A small sound classifier, trained from scratch: width 192.
Rows from block 4 of a small sound classifier, named by matrix and row number. Rows with one number belong to one neuron. Each number is 128 + 32 x the weight over its row's rms, rounded and kept within 0 to 255. All counts start at 0. Numbers have three digits each. After the name is the row's rms in percent of the matrix's.
After each neuron's rows are labels from the 100 clips, of 14976, where the neuron reaches its highest value: "lies over" is the class under the peak. Only what is clearly more common there than usual is listed. The data: telephone keypad tones over noise or synthetic speech. In brackets: how many of the 100.
# fc1: MLP up (model.blocks.4.mlp.fc1.weight, 768x192), inputs 96-191
# fc2: MLP down (model.blocks.4.mlp.fc2.weight, 192x768, transposed), outputs 96-191

fc1.749 109:146141065090153141129142139079102134151173118161155086135143064132143132105115122094159134083162144100114140124140123085089122178151138171151151152088140090113142165161100151156131114066146145136161143086113138162132130135098202090123137104157137129154163136118180133166169137097152129122
fc2.749 112:135079128154144140155132101126118114104103183143130157109146098192109150168157140123161051194113138067141136128156145218103106154124124101163071136150163121135094186153050123067112098102136110171135082119154146119123151144140173116124135116141116149130117157122024141171119092155082125085
lies over: key "*" (28)

fc1.11 077:136132125116179114175095194096129081132102107171118110140152134175055070108142168096129165157115130116076188125167132162118176104120071161165114195119156170150136174175082123132141135093118138166113153146132135148188153140178117048131146146084175122118149131120108118161137154144103162131
fc2.11 087:095130135158089153133141119116135099121134129096134130144106126073198116165185142147126173107140161072100066118121133035100161064155089119114137127096143144097090115162083154101203134164097161088137099148102094146128085107096157127092115130165126151102107104126218101146161105098133108179
lies over: key "7" (28)

fc1.367 132:083137107068167128110141205112158088133153154121101119091150070129097063064072170085104111121150193150143130063153123073156131115175150113104172180100158139120160222142141158119174158093141129166138114142107157128174146164098155115137146098149156165111160153105141169134122154146091146108
fc2.367 128:118100073150153134129119069119144134112132146187086140102162134136101159145138122090135085126114083083165164136176105165079094128085167104111077164186097166165117198150124145094100172155115114139132067147103184168091098175132133134114071162101154162119141156138077148130091068096076135085
lies over: key "3" (30)

fc1.603 115:198141099136120130106142093140127114125167127133106138116138073100185133177144096130111183088153122107112087130135103089128133179057103191156147159136123109109149128137119137097094100119175165111205149086097084196089073115135172117141141117168196175149129120135172132149140106137151118123
fc2.603 102:107090162186112156102125148165116126160170138130138160130142070167119126104149090171157068154108183079107139162126153187128130131135145193165111151178099061122105145116066136088128091184168143121148073117168149119156128118099142112101125133155183146110161126134034099082113098162095116093
lies over: key "0" (27)

fc1.432 097:086144098099123187098123126154173124128091132130117173104128079123072033104101170149147097143166155130144114067113108142108121160138133154121168154178167138090120161110123172069181063145175140118164137144086099131192185104103134069166112120165127133126114126138136118171170141142159102111
fc2.432 102:095080114148095080153141110092185105143119155195069139087125096116127113139146136126203072172149152107145106120160074181143129152070163097065168120170115139166110154068115122102155128151161133146121034125185168117170109170131122091085100134136077042107128168159079161135142108142124129100
lies over: key "8" (25)

fc1.292 078:162132059131097157045130150125130148107125123119115132163126082117133114114085174058149110099153119088210134129177058095084129102070137136101119105063151124086133136124143122118120135129110166121153133168114153116168151162137140102117126181207115140134149079134161141157142134117109101145
fc2.292 074:115173147136165140177115137147131085087126115163152114121144117229168095142134135145131081174165144134159144094103159236162160155116114167121117133178165141118150163129107134094142112125105204129171086119165119115162136118131130108104115090122198144114146164141000114098152097165131082075
lies over: key "0" (32)

fc1.110 086:150133167166182142193090129099149072129105129169121117119149122129102098156147150128171191176131102095113208134134128141156126127138084198135095165116142119104131137146082133114123148121156189165164146126135152154165159154163120079101138166073139123116182166136110155123111119148141158142
fc2.110 099:108139112147106120155109146128144104132158100100134095151138118120195127123156121099146182092128177096095086090163130005121133038127127113135155090069128164142121124126085200114174122172128149095127096147126089138129109119108124138114128157118133155108115132118239115119155115111150098170
lies over: key "D" (25)

fc1.371 088:094127159111128128124135158169134129104201082123130130152125107140082149100072121116019142068165144128118105125132079143076105104146129082136180087129170131119146180103130166113180122150160151173107141158153211098118091073108097123168069084101149155159145082099124160138139113121158126128
fc2.371 084:107160100136068114134124156152159110176110086145084100110095109143136193104165136087169135163148147113091109065141089088118110087142128090096137123076146172173123113099095095114088120119114115119088014142185107120133159107100158123115147171093131145137127119137168154139125140125170051099
lies over: key "0" (28)

fc1.66 075:150138068129103187065108138104174159117116150101135152153131078079074051111096188072124120112143126087173125076165109126099142106097119098100149127101169133093132195115142137087130136187135118123116080168093125140178180125120161098115066141169098128144103101122109122144148132117116066127
fc2.66 076:113113129162168144183144131131134087107144135199094120124120077239166103139145138104136069163136132107167107125099124189153127137120118114111128143178153138099132102128114175100123141138121186155145049133149132130168143139103169128064099094090172116134137131133059130079136086175087119073
lies over: key "0" (29)

fc1.608 129:114160145083086126117130177107131146119170159142109103098169111107091099064115164093039076153174158111124169099188164101094167106137149100145186186115173121120140230134115171172166129129119108181089156148132175120135141097082167098137109087140129131134161141110091133102185147094126109087
fc2.608 114:148146126132104155171133120089139127104146112140130150168113109158183123151144111125170122152125125071143121078171147139123113123133147065166112134153083143164147136142046152099127133153141124152140056135085139153131111148124169117073131108069161119107159164120124136144069092179064138093
lies over: key "0" (35)

fc1.461 120:114163083076136131140144192074115096141191121141107120092148058153121111077102138075117112106205178113124138096145139059104124137184139154126151180091135101103137215181123172149155134059131125133159115101144169153146103137109197093149101128131126149130190160128161149128159123125122158114
fc2.461 121:131098115142147136142105071131135144102120153159136122088150120150089161150141128105144081169125102081143166144151124202100106154092171091133069149170146150142122196166090123101142141144100096130142017130147154130096147156127141112117110146126125158122143174145046140190085076156094101081
lies over: key "*" (31); key "0" (27)

fc1.236 106:166135166153167167169159137175166090127142091138124163094138138070135126152082154177057126175115176085044161139156145098167132092121099122170158165103162127100102136134139127115135108145095144162127189106153132124127169154146082093131131132093114163160131134085068152139159146149091077126
fc2.236 108:111127122148084160127115151094153155115152148117153125142047166055061161134152155135103164116106150119106142113230103060129105118158153154120040145062151140061069152095094126183121140117171109184138172140123107142116109142125118095122114102143140179125135107112210154114169193142157122163
lies over: key "0" (28)

fc1.648 115:127170113065137134121135207124087158131195143120135098107171100141062098077111138086097098153207189110111151126166120068164157099188130119123178140108162135116137201128123147174169134104161136153105113111114197128132092118087181096105096117140117124114160093118129155128164161096088143104
fc2.648 103:128119071097156163162088086094169172088122128164131137095128085185145114169176134127172124151153098064189167122134129143077111120122169083151119118179126126147128178170103136091112132160111113145153063116124126154145102163140156110110107128120145124139152169152083162160112048139096104083
lies over: key "*" (38)

fc1.766 081:171146178147162147136079161165096085123177067154122080142156163128119104124078103131076109127140135036117168172144124120130111081084071105131140164105153182085162201084131124128139117192144127178160170087154192107098077126121099090129090095117133162145147128121084178155130082122106033144
fc2.766 088:118108106158097130140094174137095120157139119085093119137122159078114165049147082137117155123125160085085120133197135074135149098165139156173091113108137136143085158075123120148051070111151096116139151187166064137091142112062123093191094107145171216156136132076182145096170126148163108137
lies over: key "1" (29)

fc1.560 079:158157197168132115113126123198116061114169126176135156154144152135159213104058078127097126108161152083138124152137080113108098125170091111130182116070150110076129165109143138077127116207205162145119188074135198140086127134112067121144076120127127165168114130149075169125132107103138130141
fc2.560 084:151168057118088110141087178168148125151132127144163106166094156125091198101124125097148152126113158142098167097205144090134114110136164142103110142083124189129089120036133147173072112112136107157138165120089109149123131148110130116112113120100190135138149152119176193127147211110168085139
lies over: key "8" (30)

fc1.282 113:149140151140127157169107124198129121143165099150116122116124134089168158122111116186109135182102189109077116142161165097141112131091112139138156131148220110122092113108138178137110087145090135192154188060155096142102144161123103093148125119119134176192127110097071129153152104145092132107
fc2.282 116:139101142154073138088107130087106146106137141132146131170081150063047138120100137119078132087110092121133122086173138114123089172127154121140070133118131129043104183085121168183081129139198113165111190098099132125123129184124117114113121098123147136136140104130185156082153182107151177157
lies over: key "0" (28)

fc1.501 102:179174167158142162147116171096139098142131157154093151111142151136143072171082141077111153128137193084112176099157135066144128149131085134130159151122176133079148171183107178085147089066175146125143164159142098144155147185118099093142123189086127109115127163121119146171152149163147143113
fc2.501 101:128077143104063114097098160125101154160092146123152180129107134057140110164082111147109134118141161093154100135183152092145118141133125158124068096101119204111117161120088061152181133147117086160113147109153165101153081143089161079113122148122166169114112149085201065153219077146191136174
lies over: key "5" (27)

fc1.37 115:167109074094190167079139147152141124120127141141124128113138059115147104158088159101077161125168131130141088088184086121131120152060083168126139151114141127096143141140125133072097115131132163099209122126081128172116106107135163138134118161183137184146102115146142132153119107139097080134
fc2.37 111:114083135175097159171138137130155082152142096147151132129172070182159129096156107137184118171103158099107137138109139149154133123125148135139152109161085100144173155145081099082124123145164131083179035153196168094154134143106104136057116114138162155108146151136056106072109098201089124104
lies over: key "3" (35)

fc1.706 067:144165128100160069147122175103107112152146090149089142127122131196066100128111153085130149147140149115084179114155117145171117069129066128117136166098188160149161169148090143111125149128105132207105159177101168092166157156147098092147147129100135126147163135085069126138137178125099147115
fc2.706 071:123085134132046168140133143131158126136128120107168102144107123087175137150167174119119168129142186131081068099180145045119140083160120146149124078098120158113118108088088147090191101143099147110142108149152093116144108118091172093081106105113147158087129099107226116125189156104140110132
lies over: key "1" (32)

fc1.319 091:165150177108145109164126146126159148121179116135147063092099152086113104132114126176085156149120167148108176121111164072151173101147110139162155115067148139106149206100138138161149133151152124200147192071122189113110078128049100089148130099067103153102136116160131184161133100112123116119
fc2.319 101:076134089153066100111164171113137100176128081075082160128092176077176156081173146116150147130149178061096054147136147104135172114145175096098099080116139171125082136126106121142070065129148053089131143206110068090111153151038124113184063120149123202106130119112149120136142107115151096136
lies over: key "1" (29)

fc1.653 076:160146175127141173151085121142153090103191096127158107123098133101092132131087140139040132156136154071118170143146128103115110069094056081078140139082158133099103209096129125135126116176155110167128154104143214153103103111124091100130085097083106141156139095110093173131135074105129074143
fc2.653 086:096102132134064114129133157138135111148135110070112122130119181081148182085167125106118174131126227085105090102168123065100140094122183130122100087097119160136119152061086116139090051141123086129121102169120069101086159116067127100177078105142141191128122109122227135134153151131172097149
lies over: key "1" (36)